Weights of a small masked spectrogram model.
Data: 78125 training examples, 20.6 epochs.
Rows from block 5 of the encoder of a small masked spectrogram model, named by matrix and row number. Rows with one number belong to one neuron. Each number is 128 + 24 x the weight over its row's rms, rounded and kept within 0 to 255. All counts start at 0.
After each neuron's rows are labels from the 100 clips, of 14976, where the neuron reaches its largest size: "top examples" is what is common among them; "lies over" is the class under the peak. Only what is clearly more common there than usual is listed. The data: single English command words and digits, spoken by a formant synthesiser in many voices.
# gate: MLP gate (encoder.blocks.5.mlp.gate.weight, 512x192), inputs 96-191
# fc1: MLP up (encoder.blocks.5.mlp.fc1.weight, 512x192), inputs 96-191
# fc2: MLP down (encoder.blocks.5.mlp.fc2.weight, 192x512, transposed), outputs 96-191

gate.14 [111 111 121  65 111 117 159 164 143 104  68  93 158 134 125  88 136 128 158 140 145 163 122 138 101 112 110 121 165 101 145 154 127 142 147  99 127 102 110 155 163 130 125 182  82 101 123 108 139 140  98 170 134 130 122 126 125 134 144  76 147 124  86  99 105 133 116 105 123 137 155 134 113 154 138 155 108 134 117 144 119 111 138 114 131 136 117 138 109  80 121 111 110 158 165 156]
fc1.14 [149 115 138 131 176 143 115  86 158 120 132 134 138  95 134 142 104 170 136  78 164 120 136 154  89 136 114 147  99 151 125 102 126 128 125 137 106 131 137  61  95 152 167 163 141 154 111 185  94 159 105  92 137 131 172 136 123  88 142 105 119 138 148 136 102  97 134 146 140 124 105 115 185 145 159 138 127  94 120 124 152 113 131 130 138 100 142  98 137 152 170 144 142 120 114 108]
fc2.14 [150 155 128  91 122 124 166 146 112 112  97 104 155 155  99 153 112 159 105 101 132 167 123 138 111 113 124 154 113  97  99 116 145 136 152  92 137 108 109 146 116 114 134 166 175  68 145  99 111 149 101 163 108 142  90 127  68 130  80 114 194 147 135  84 103 149 119 129 161 108 154 122 127  91 111 139 133 136 116 136 123 129 106 134 140 129  97 137 123 133 124 133 140 132 118 114]
top examples: /f/; /ɔ/
lies over: /ɔ/

gate.419 [130 114 113  96 117  90 122 171 119  88 128  99 122 131  99 128 128  90 131 159 156 134 102 127 131 115 152 160 144 112 180 159 147 123  70 167 143 132  99 204 134 136 122 134 126 145 149 125 115 144 123 126  98 130 118  76  88 134 122 110 155 160 127 109 114 156 140 127 118 115 156 144 132 115 163  79 137 140 136 111  76 110 112 123 116 140 109 145 144 105 138 112 123 120 133 118]
fc1.419 [119 141 145 147  95 136 158 112 114 110 110 116 151 157 132 173 185 120 111 153 106 140 117 143 118 149 177 154 138 141  87 161 117 136 143 170 178 117 146 147 149 143 117  94 143 168  90 124 113 122 139 131 135 123  91 137  89 149  98 158 149 155 149 131  78  95  87 153 151 145 126 112  96 108 127  87 111 151 129 124 131 122  98  88  98 169 130 134 136 133  92 135  79 126 131 147]
fc2.419 [109 115 145 132 119 141 141  87 180 136 129 105 111  83 173 158 147 115 155  87 119 107 107 129 155 200 130 110 140 197 147 135 141 114 104 168 124 124 130 131 148 159 126  89 133 147  97 154 151 105 156  72 146 110 165 126 141 148 165 158 142 107 131 166 115 139  95 120 122 123 121 127 121 138 135  92 137 145 125 118 147 103 137 122 131 159 145 124 133 178 125 154  76 119 133 148]
top examples: /ɑ/; /l/; voice: low voice; /m/
lies over: /ɑ/

gate.106 [137 128 139 113 127 149 134 101 117 139 129 107 145 130 137 118 132 180  85 142 146 103 128 129  89 129 151  79 135 129 112 118 179 118 147 112 138 106 144 156 169 160 101  85 125  87 109 115 119 131  80 179 102 141 131 156 125 120  91 122 129 141 136 166 168 156 140 154 136 141 134 121 132  90 137 158  92 134 129 126 166 114 123 125 165 123 112 105 131 130 144  91 154 168 142 114]
fc1.106 [132 119 132 114 139 188  91 169  97  92 114 102 124 133 131 136 133  98 128  74 137 126 145 111 139 106 121 139 139 155 161 113 108 133 126 112 167 142 118 139 110 105  99 131 128 167 147 125 142 121 156 156 108 123 123 177  96  88 138 150 105 110 123 100 109 106 147 147 150 127 115 142  99 195 118  87 151 133 115 149 106 148 133 129 102 123 117 117 164 113  66 138 119 131 133 141]
fc2.106 [106 118 167 104  82  92 143 140 107 128 103 104 120 114 130 165 182  95 161  80  79 139 114 126 138  93 164 105 168 142 135  94 143 150 141 156 133 157 124 136 134 154 117 107 114 125  96 141 107 160 141 173 137 139 123 151 147 153 180 143 137 141 122 125 147 128 149 141 151 105  98 145  76  95  71 156 138 124  86 147 134 134  89 125 161 110  83 139 110 130 112 149 122 112 106 167]
top examples: /s/; voice: deep voice; /k/
lies over: /s/

gate.123 [139 153 119 117 149 136 161 117 139 108 149  89 148  98 122 164 131 144 138 112  70 115 165 117 135 154 138 119 150 132 112  94 105 145 158  91 110 100 134 129 133 165 104 139 115 125  93 110 133 146 105 157 134 147 159 165 120  97 107 128 144 114 120 142 145  96 146 128 141 112 110 111  75 159 105 123 133 149 130 153 138 127 120  92 165  83 133 115 149 128 141 132 114 113 114 105]
fc1.123 [140 151  96 161 165 142 130  99 115 131 105 136 139  99  78  84 139 121 112 108 136 142 117 109 146 112 111 140 120 156  74 152 119 148 134  95 137 167 122 142 137 147 102 157  95  94 112 116 132 142 136 136 137 137 123 141 148 144 129 136 136 119 111 165 153 132 110 132 135 148 174  88  73 147 144 129 147  93 158 164 123 112 121 123 149  82 137 121 120 110 179 130 127 134 136 145]
fc2.123 [122 110 158 106 106 106 127  93 110 136 121 107 107 132 113 141 162 102 127  89 117 122 144 148 101 131 149 109 154 128 164 106 124 144  77 136 107  96 115 119 144 147 107 114 175 129 157 138 117 156  96  84 132 119 142  96  99 149 147  94 117 107 149 147  79 135 153 147 103 121 105 180 104 143 121 125 142 111 137 113 128 128 124 125 128 170 153 132 141 121 170 147 175 136 134 117]
top examples: /ɔ/; /k/
lies over: /p/; /k/

gate.330 [123  95 117 114 130 118 155 186  98 105 134 133  91 149 126 141 136 123 116 115 116 158 116 136 152 129 130 136 130 168 117 113 172 131 147 108 179 139 166 100  95 174 111  89 164 133  88 122 140 124 113 163 149 108 113 139  94  96 144 124 159 134 105 126 138  85 146 114 142 158 163 123 105 130 104  82 155 105 116 139 125 133 131 100 124 134 102 106 126  94 111 120 124 146 181 160]
fc1.330 [116 125 111 121 124 149 127 165 149 104 103 105 134 109 142 157 116 105 119 112 120 172 116 135 130 150 166 166 128 149 140 165 138 107 153 179 147 132 124 102 145 146 135 180 135 140 148 128 116 148  88 130 101 154 119 150 127 133 131 106 146 157 124 123 107 134 109 128 102 121 146 125 118  70  64 169 106 154 135 102 125 119 121 152 128 136  91 127 150 163 118 118 103 146 130 130]
fc2.330 [131 163  97 134 128 111 137 137 154 105 178  83 131 140 100 107 131 130 160 175 132 132 134 101 133 116 136 139 102 113 115 118  90 149 167 143 135 122 119 153 113 107 159  93 115 148 146 143 143 102 134  85 145 148  96  79 164 131 129 153 124 161 147 113 132 161 149 130 123 128 167 148 130 118 150 145 135 149 133 122  95 163 149 131 132 117 147 130 123  88 146 132  65 124 123 126]
top examples: /k/
lies over: /k/

gate.363 [174 135 125  83 132 132 137 160 139 124 105 115 125 127 109 107 108 154 113 139 101 150 150 126 112 123 162 103 159 114 156 150 123 104 121 123 122 145 116 142 166 112 119 141 147 102 132  97 127 140 120 200 122 127 125 129 102 154 103 110 177 135 106  84 139 200 129 104 156 130 154 131 137 124  86 168  94 155  90 136  99 124 151 117 145 125 121 129  95 103 119 137 125 172 130 142]
fc1.363 [106 149 141 112 158  83 126 108 145 135 143 125 139  99 143 170 139 128 115  82 145  87 118 121  86 123 122 117 145 141 151 131 141 119  67 107 108 124 154 114 126 142 128  92 157 105 138 173 146 138 110 101 101 148 148 143 108 107 133 144 136 103 112 133 118 125 165 100  98 114 179 155 151 135 120  93 111 123 161  93 126 124 121 123 150  86 151 114 139 188 147 134 170 144 101 115]
fc2.363 [150 110 117 129 128  83 128 153 110 135  91 106 102 157  95 160 122 112 126 127 129 102 152 147  71  92 151 118 132  68 147 126 133 116 101 114  96 100 126 133 126 125  96  92 175 126 184 119  98 143 140 143 102 157 112 125 101 134  97 100 119 164 134 113  92 188 164 106 120 132 143 122 136 134 123 129 130 135 134  90 127 136 107 122 147 152 166 129 132  87 143 140 195 158 162 104]
top examples: /ɔ/
lies over: /ɔ/

gate.462 [ 83 116 134 113 183 169 111 103  99 142 132 146 100  91 131 110 164 113 104 157 155 119 114 138 131 107 190 116 134 155 125 137 165 123  95 140 148 132 135 186 135 134 101  99 104 152 119  95 142 114 137 107 138 110 119  85 128 139 105 125 105 121  90 151 181 106 111 125 119 124 155  93 110 159 119 119 119 126 115 151 120 138 122 132 108 111 155 145 104 136 126 105  93 146 146 143]
fc1.462 [111 144 104 148 124 124 147 116 132 131 110 127 112 117 107 147 116 122 126 116 100 108 115 117 116 170 131 132 137 114  93 124 102 108 115 138  96 107 132 144 200 109 126 124  70  80 118 118 192 104 120 154 133 135 111 148 139 126 119 188 149 139 147 146 119 190 147 149  97 139 129 129  77  98 170 113 102 160 161 135 152 108 127 113 128 161 110 123 125 155 105 150 136 106 148 110]
fc2.462 [ 95  91 118 148 145 134 123 140 143 104 140 133 111 110 140 134 105 101 131 149 153  86 122 153 120 117 110 151 139 126 123 107 135 126  94 134  97 121 144 120 154 121 134 161 127 121 112 125 182 145 108  66 141 108  91  64 138  95 128 144 107 120 155 128 145 132 154 140  90 149 143 136 152 106 155 138 107  76 168 114 149 134 155 139 126 154 125 134 184 155 127 138 101  94 148  91]
top examples: /f/; /ɔ/
lies over: /f/

gate.30 [103 158  89 145 163 159 145 152 129 116 156 143 123 124 132 134 152 133 126  94  84 118 126  96 143  85 116 145 138 128 116 106 162 138 136  87 193 118 189 153 127 161 101 127 113  94 131 124 137 165 117 154 129 132  99 146 122  80  74 144 146 124 131 129 119 138 137 122 180 120 124 127 103 153 134 110 135 123 145 111 137 111 105  72 142 122 112 132 123 142 135 121 128 123 106 156]
fc1.30 [127 137 106 118 125 129  92  97 123 152 119 176 112 132 118 156 136 120 148 144 174 106 157 149 144  96 114  94 124 138 120 120 118 124  86 120 120 141  96 120 135 132 149 176 105  97 116 104 120 129 159 135 150 124 102 145 139 174 115 128 118  94 142 123 198 130 141 124 125  85 144 103 146 115 162 129 109 129 123  98 168 133 120 139 121 114 115 155 130 145 177 114 146 116 122  87]
fc2.30 [ 85 127 141 133 160 187 152 125 118 131 136 127 110 137 166 128 160 127 103 129 117  93 107  94 152  82  91 111 136 103 159 125 163 109 148 110 145  68 188 173 127 138 100 115 140  95 144 168 113 152 125 131 105 125 103 115 118  86  98 163 114 154 115 141 108 119 130 127 151 124 110 144  99 137 131 130 141 126 145 126 144 127  75 149 175 132  88 133 144 158 112  88 133 130 117 133]
top examples: reverberation; /k/
lies over: /k/

gate.103 [ 98 135 127 100 145 107 140 194 131 143  74 131  99 124 164 122 106 149 154  98 156 122 121 119 136  98 103 121 106 122  98 122  97 151 166 172 130 137 143 120 111 149 137 136  87 105  93 101 118 143 102 139 149 111 122 147 178 144 190 121 101 129 135 154 130 159 118 152 131 110 119 114 113 152 179 177 136  92 127 124 155 128 134 163 125  95 114 106 115 142 124  95 123 119 133 131]
fc1.103 [116 147 173 106 151 102 117  83 147 126 118 106 142 106 173 149 146 114 119  83 127 104 134 173 125 113 132  66 101 146 127 110 128 110  69 106 114 132 107 143 158 120 114 109 160 129 146 129  91 139 147 108 128 105 136 140 111 152  87 114 129 154 160 110 181 128 134 121 115  88 133 121 155 127  94 115 110 163 117 100 151 116 124 157 165  94 150 132 128 154 153 118 147 152 126  96]
fc2.103 [160  83 138  95 105 132 118 134 122 134 146  86 154 107 143 151 149 134 134  99 104 116 145 151 103 164 149 139 162 192 131 135 128 145 123 104 140 162 133 114 133 127 139 133 131 170 125  95 125 117 108 127 139 101 153 156 112 122 150  99 157 115 106 121 162  73 120 100 112 102 131 100 160 178  63 112 135 109 126 118 101 137 155 100 121 108 157 109 109 135 106 137 138 138 118 165]
top examples: /s/; mains hum
lies over: /s/

gate.491 [117 106 117 117 140 123 122  94 122 139  89 138 117 110 135 139 107  99 115 153 138 115 119 139 160 135  68 144 119 136  99 141 122 113 106 102 157 161 140 118 152 122 146 147 140 132 107  90 166 121 113 176 130  94  71 108 138 133 130 155 103 116 147 174 121 125 119 129 127 131 122 117 150 177 127 156 132  85 119  76 150 136 113 136  91 115 141 139 153 196 110  69 123 134 137 135]
fc1.491 [162  99 148  72 114 147 131 107 128 158 121  97 132 107 140  95 155 147 102 127 138 101 155 127 134 125 144 106 145 166 160 116 165 146 110 145 147 121 110 148 113 147 113 155 108  87 104  96 112 143  83 158 119 129 175  82 108 136 137 123 114 103 141  93 176  92 148 130 151 121 138 138 133 153  99 111 153 101 143 151 133 112 166 129 142 151 126  96 116 148 161 117 171 127 143 109]
fc2.491 [149 121 124  90 141  83 164 162 130 145 100 134 151 127 126  77 140 111 137 118 116 172 134 128 155  95 160 100 139 169 144 144 130 115 142 117 166 144 116 129 109 158  83 102 177 134 129 132  86 123 139 163 135 134 140 141 113 131  99 115 148 159 127 133 127 155 159 112 126 128 131 156 118  96  69  94 159 115 127 135 113 133  98 109 122 115 119  70 113 126 145 141 153 157 157 143]
top examples: /z/; /ɪ/; /k/; muffled (low-pass)
lies over: /ɪ/

gate.340 [142 154 120 110 177 119 119 159 112 116 108 139 130 129 102 110 166 127 146 181 108 170 148 119 122  89 157 120 103 127 125 111 115  98 133 138  97 141 129 125 156 146 119 151 131 122 129  88 101 181 119 148 120 122 115 119 101 110 122  92 148 132 139 133 119 120 149 156 174 111 145 111 107 119 149 144  94 119 167 159 156  78 135 112 126 153 124 132 131 107 175 153 141 147 127 158]
fc1.340 [132 133 109 132 147 184  74 115 114  85 142 130 123 132 104 139 114 146 112 109 162 170 124  98 108 150 129 142  88 104 126 126 115 112 140 105 112 106 129  94 125 139 115 193 161 176 143 174 103 176  81 134 152 142 140 174 122 107  81  98 143 142 176 107 110 124 106 155 161  99 118 123 108 109 129 135 121 172 116 160 139 114 106 123 102 104 105 173 125  98 143 122 118 126  94  94]
fc2.340 [124 111 159 128 128 174 163  91 137 151 124 161 132 118 158 163 161 144  86  99 159 138 114 119 122 149 100 164 124 146  71 171 138 136 152 106 173  94 128 103  89 148 166 155 143 135  98 128 123 149 147 134 104 104 112 127 111 129 112 114 116 118 106 129  93  93  75 107 105 107 166 121 123 119 139 104 146  84 140 146 121 105  91 133 126 110 125 113 107 135 152  78 126 119 118 128]
top examples: /f/; /ɔ/
lies over: /f/; /s/

gate.246 [129 110 165 158 192 110 154 113 107 134 121 120  71 142 120 120 143 158 114 137 132 126 130 145 147  85  90 155 119 131 121 123 126 109 137 109 129 102 110 156 153 120 118 112 179 139 166 194 160 134 135 115 122 124  89  72  96 122 158 130 130 192 129 146  80  62 132 120 131 156 108 129 154 133 162 135 145 113 126 168 119 111 110  86 127 127 117 112 143  86 124  89 139 127 112 114]
fc1.246 [116 106 134  90  83  94 109 157 142 143 137 150 192  98 150  92 131 154 119 104 170 170 121 157 135  99 113 116 157 127 156 141  95 145 161 129 159 117 128 187 111 104 148 125  89 145 151 133 127 121 105 151 147 130 126 120 127 168 136 131 113 116 113 118 137 116 136  94 118 111  95 158 143  97 108 168 114 166 127 131 127 178 126 163 122  95 114 105 105 145  91 123 116 141 120 134]
fc2.246 [142  98 148 113 149 103  99 168 106 134 138 130 153 128  88  88 119 157  94 155 135  85 123 130 104  78 149 104 124 110 140 118 109 121 140 122 139 107 139 152 117 133 108 124 129 131 174 144 113 146  78 128 125 131 103 107  83 156  97 147 108 136 131 136 121  92 168 139  99 136 111 116 119 130 114 156 127 149 180 156 119 137 118 150 120 119 139  80 127  92 114 112 123 130 144 117]
top examples: /ɑ/; /m/
lies over: /ɑ/

gate.359 [101 125 122  93 159 140 127 125  80 116 167 117 118 131 144 174 182 101 119 156  88 115 108 115 139 137 150 123 132 101 156 137 149 127 112 108 117  96 103 183 162 124 134 131 115 162 165 124 148 161 114 126  85 126 124 135 139 162 142 117 154 138 105 123 110 142 107 143  86 105 158 144 143 150 145 104 126 139 159  95 115 136 104 114 124 134 140 124 112 107 163  97  91 124 137 142]
fc1.359 [132 105 150 140 140 164 117 126 153 119 139 124 149 124 179 138 126 126 153 138  96 113  85 108 149 139 155 169 120 166 163 115 122 129 139 105 156 106 128 108 104 108 147 104 157 154 118 118 131 148 155 172 136 133 140 130 128 107 129 117 109 140 100 107 128 110 116 129 138 116 164 119 117 137  74 136 125  98 137 140 130 105 128 125 133 147  96 123 128 154 110 173 135 104 126 128]
fc2.359 [ 79 150 166 134 122  95 124 116 184 163  82 105 123 162  86 105  85  98 136 145 110  90 125 174 116 149 121 130 139  89 140 140 158 163 100  99 140 123  97 132 127 146 143 158 121  85 112 130 123 150 121 124 113 120 141 108 100 125 137 117 138 136 127 107 151 124 150 161 116 122 139 132 103 138 109 130 184  97 153 100 139 105 146  88 147 127 102 134 115 122 158 145 130 114 122 163]
top examples: /ɔ/
lies over: /ɔ/

gate.496 [104 122 163 125 102 144 147 100 143 136 125  99 116 143 127 101 164 114 124 129 132 128 164 141 105 124 158 133 187 115 126 149 137 185 138  81 135 154 102 139 128 136 135 118 155  97 129 105 140 135 168 126 123 122 138 140 156 138 102 127 123 142 117 119 172 136 172 133  99 112 112 125 129 112  78 122 160 116 119  85 130 191 121 153 183 130  77 148 155  95 123 144 165 128 100 101]
fc1.496 [ 99  98 161 126 121 139 129 128 159 147 112 111  89 134 104 143 140 121 124 113 129 142 182 150  97 123 126 117 156 118 141 176 156 155 110 111 177 131 121 119 100 141 149 129  93 117 151 118 134 152 141 172 129 113 134 150 153 148  99 139 124 142 146 112 138 107 167 111 121 124 113 130 143 115  95 136 153 119 133  79 118 162 113 153 142 128 100 135 123 103 132 111 148 122 127  95]
fc2.496 [110 117 129  94 131 144 125 113 115 113 114 148 106 113 130 159 110 137 160 117 147 100 129 131 169 145 107  95  99 151 129  99 128 118 109 131 112 125 113 112 114 113 124 133 113 121 113 139 111 126 129 116 118 130 150 136 105 138 186 103 110  90 135 157 151  80 111 131 137 117  88  98 147 163 164 130 132 108 117 137 133  74 147 110  82 133 154 135 120 192 131 102 123 130 141 130]
top examples: /k/; voice: deep voice; /s/; /æ/
lies over: /k/; /p/

gate.167 [133  87  75 119 144 114 131  83  67 170 131  97 123 136 103 149 108 110 144 156 129  89 136 169 144 157 126 149 121 134 148 109 142 136 115 122 137 123 129 115 113 103 137 134  81 125 118 132 127  95 111 161 145 138 114 135 137 164 158 151 133 106 111  96 135 150 116 126 173  83 165 100 118 183 161 158 143 131 104 106 132 124 161 120 106 141 175 124  99 149 143 135 103 118 172 139]
fc1.167 [ 89 129  72 198 141 122 157 105  86 150 169 111  69 152 146 153 121 105 117  93 106  98 127 193 161 120 101 164 139 143 119 109 150 113 138 103 143 138 166 118 163 109 124 105 113 102 177 147 162  99 107 109 120 141 109 155 125 149 124 130 157 102 106 105 117 165 118  94 165 138 165 121 122 161 117 110 130 121 113 114 116 151 163 124 136 120 145  95  98 134 110 145 101 120 148 150]
fc2.167 [ 73 114 163 178 144 136 121 131 170 123 141 136 102 110 161 114 159 120  95 189 124 148 125 157  84  97 107 115 111  98 137 114 130 123 111 156 128  98 137 172 128  98 137 110 121 151 139 138 112 143 171 127 126 118 108  70 112 112  93 138  88 153 134  96 139 127 115 139 126 171 112 127 159  77 131  90  87 123 165 154 126 138 123 148 128 121 126 126 151 106 143 118 127 113 121 109]
top examples: /f/; /ɹ/; /ɔ/; /ɑ/
lies over: /f/

gate.252 [123 115 131 107 150 110 150 120 127 109 161  96 187 163 139  94 123 138 109 162 113 131 105 146 152  75 164 105 138  99 154  96 151 138 116 125 145 139  83 126 179 119 144 100 164 147 142 109  87 145 130 162 100 133 143 119  88 110 129 137 180 118 123  99 155 114 139 111 161 118 149 115 153 118  95 152 107 130 120 161 147 108 154 119 118 166 103 124 124 152 107  78 128 135 102 147]
fc1.252 [104 100 159  98 135 115 143 130 109 146 131 136 108 139 180 135 141 110 154 111 126 125 163 163 146 105  56 121 145  92 134 121 122 134 146 187 115 111 140 106 140 118 138 134 132 152 142 131  99 111 144 110 104  96 152 152 160 115 172 110 118 153 167 106 120 113 121 135 153 138 133 100 139 158 121 151 139  99 102 142 102 163 128 159 124 111 148 100 121 143  90 112 135 112 172 135]
fc2.252 [182 117 166 110 151 102 150 192  81 116 116 137 152 152 140 112 125 118 130 156 125 134 151 138 129 102 122 126 117  74  96 136 127 109 155 156 121 123 137 131 127 138 112 163 144 100 126 100  87 128 101  97 146 127 127 162 123  94 109  96 105 146 124 135 145 125 136 131 128 146 137  89 117 118 108 138 131  92 136 127 143  97 120  97 125  98 128 133 113  99 144 141 151 132 159  87]
top examples: /ɑ/
lies over: /ɑ/

gate.47 [ 85 156 123 122 139 125 146 102 114 105 126 137 145 116 106 145 167 109 124 154 108 166 119 159 147  91 110 137 109  96  81 164 142 143 117 108 100 129  99 102 137 105 156 102  98 109 116 104 156 134 184 148  96 149 142 112 170 111 116  99  65 139 129 130  97 179 135 105 111  97 164 140 109 147 114 173 121  85 131 123 147  85 124 121 127 101 169 152 140 121 128 143 116 190 185 140]
fc1.47 [147 172 128 172 163 101  94 128 148 122 144 157 118 103 103  97 123 123 141 168 125 138 145 120 142 116 138 165 102 166 126 126  74 127  84 128 105 188 101 107 145 139 110 122 148 124 134 108 126 119 133  93 137 132 126 146 139 170 113 135  78 120 113 135  99  70 127 150 139 122 110 143 134 140 100 122 112 105  68 123 116 107 159 151 126 106 148 138 146 161 116 153 122 105  98 132]
fc2.47 [128 151  98 191 135 166 106 119  75 131 138 132 113 120  89 149 130  80 114 160  99 145 153 131 173 128 108 161  98  97 104 148 109 108 115 121 126 154 170 134 124 120 123 127  64 134 128 139 156 131 156 162 123 134 110 146 133 119  92 180 121 112 132 157 166 156 119 117 157 120 172 131 140 121 126 112  87 146 130 127 101 137 107 130 103 103 125 173 146 142 160 130 116 126 127 112]
top examples: /ɑ/; voice: child-like voice
lies over: /ɑ/

gate.12 [129 109 145 166  87 112 124 145 132 155 111 153 103 153 154 169 119 127 159 142 125 159 142 183  99 144  98 127 150 123 123 128 114 150 142 116 102 102 112 115 134  94 168 110 122 155 134 143 126 106 121 135 124 122 112 120 129 111 160 148 102 147 168 142 116 118 109 115 154 145 140 102 147  94 179 153 117 115 114 130 162 145 157 110 116 146 130 153 126  84  93 152 159 114 155  99]
fc1.12 [104 134 184 133 105 119 137 124 156 142 111  90  84 139 162 195 152 141 128 125 159 127 128 144 137 175 150 133 132 154 118 142 124 110 137  99 126 120 149 165 144 125  98  89 139 165 127 195 142 131 133 152 119 120 100 107 111 125 145 154 105 156 147 167 154 117 140 115 109  84 125  98 120  99 113 112 140 174 110  29 119 119 104 105 150 115 131 117 130 144 110 131 136 137 138 126]
fc2.12 [165 105  59 138 138 142 108 158  87 103 119  94 139 173 179 154 109 142 154 104 108 124 120 117  99 129 148 149 101 115 120 137 102 130 168 108 111 141 133 134 116 101 130 114 177 139 137 111 138  98 136 143 153 151 109 152 132 128  94 129 102 143 116 107 116 197 142 130 136 134 162 109 154 173 121 131 132 174 129  76 111 115 154 140 128 129 131 166 112  86 106 147 118 130 132 138]
top examples: /k/; /s/; clipping
lies over: /k/

gate.213 [148 110 115 148 115 110 131 103 100 135 101 108  80 136  88 162 126 110 145 116 109 144 118  88 147 128 112 131 122 115 123 115 104 120  90 141  91 168 125  69 113 140 109  92 164 147 115 109 159 153 136 137 147 129 126 148 161 128 142 151 117 132 186 145 142 162 150 115 142 119  94 167  90 127  95 124 148 132  96 117 140 112  76  92 130 179 127 149 118 184 167 124 135 123 124 127]
fc1.213 [112 108 102 131 132 175 138 137 144 107 148 144 137 128 131 142  86  99  86 105 123 117  94 122 112 165 105 161 146 119 176 132 110 144  95 102 147  63 130 140 182 168 108 153 108 138 137 165 131 156 132 140 111 175 113 138 143 132 118 159 138  92 106 127 141 104 148 103 156 114 155 142 111 124 164  92 113 103 134 100 128 108 144 103 121 106  89 167 121 124 121 139 156  73 127 131]
fc2.213 [104 135  84 144 119 178 153 103 147  94 135 113 131 128 147 164 138 129 142 128  94 162 155  94 130 129 118 122 127 172 146 125 119 121 140 113 134 111 138 144 172 169 115 120 141 151 108 130 115 113 177 135  83 166 107 154 132 114 146 131 158 134 148 159 120 109 130 109 152 139 146 135 136 137 122 143 129 162 148 145  98 123 140 132 169 123 117 113 164 171  96 107 123 147 121 135]
top examples: /ɔ/; /f/; pink noise
lies over: /ɔ/

gate.424 [160 140 147 101 124 144 180 156 113 147 127 136 113 127  89 132  88 129 132 160 127 104 122 112 136 138 137 164 156 145 122 102 121 137 161 154 111 122 124 102 106 180 133 130 127  95  98 141  83 114 183 108 125 146 134  95 129 111 174 166 161 121  84 163 123 136 152 133 160 125 155 110 120 156 185 130 152  85 123 142 128 120 168 116 165 133 128  94 141 116 139 144  83  94 157 172]
fc1.424 [162 147 166 125 117 187 124 142 107 106 106 143 134 160  99 150 134 109 128 123 155 127 124 111 148 113 124 137 158 167 146 155 128 130 141 130 140 167 111 103 102 127 105 109 179 108 111 198  85 110 186 114  97 164 155 139 122 133 128 130 109 131 127 163 181 120 147 143 136 143  86  96 152 158 129 107 158 129 145 112  91 137 154 122 158 122  91 150 142 125 105 135 144 108  94 135]
fc2.424 [156  97  98 154 105 139  85 128 127 158 115 113 120 138  79 154 130 147 113 120 148 139 133  93 104 132 166 143  96 151 101 127 105 128 178 101  91 146 122  39  88 102 150 116 112 148  96 137  99 141 155 174 158 120 158 139 116 129 123 164 118 115 148 106 149 151 129 142 137 108 138 126 135 104 118 122 114 156 137 112 142 141 114 125 116 162 113 105 120  92 130 166 132 129 145 127]
top examples: /ɑ/; muffled (low-pass); /m/; /ə/
lies over: /l/; /t/

gate.124 [143  91 134 152 131 114 146 145 112 160 117  78 112 136 125 158 172  73 130 141 129 162 118 104 160 165 108 132 136 173  95 179 144 115  97 127 157 138  95 133 129 134 136 143 132 139 129 137 148 118 126 141 135 138 124 152 119 129 132 151 160 134 137 144 133 147 114 125 126 118 130 128  96 126 121  74 133 124 118 131 116 109 102 105 113 133 110 145 105 127 137 113 105 122  90 143]
fc1.124 [100 147 113 166 108  91 109 118 107 115 153 128 121 139 100 145 165 121 129 125 130 142 138 151  92 140 175 130 100 114 118 132 143 109 145 114 110 131 141 118 105 136 113 113 122 172 157 178 144 157 112 148 153 120 114 112 108 136 153 133 109 118 118  87 110 144 133 130 149 166 128 157 120 176 120 137 108  87 126 112 120 116 138 102 111 130 164 144 120  96 180 160  96 145 170 168]
fc2.124 [149 104  93 163 105 112 126 108 163 151 120 110 135 134 119 152 121 125 121 136 141 145  98 146  97 165 116 138 118 150 131 160 157 133 110 123 112 119  88  97 118 119 161 120 121 142 105 163 138  93 152 136 134  97 131  97 129 182 160 146 145 135 157 140 104 201 141 133  99 124 149 175 107  99 145  71 126 132 134 103 134 122 137 122  89 132 110  99 129 109 141 144 110 107 160 113]
top examples: /ɑ/; voice: low voice; /m/; /v/
lies over: /ɑ/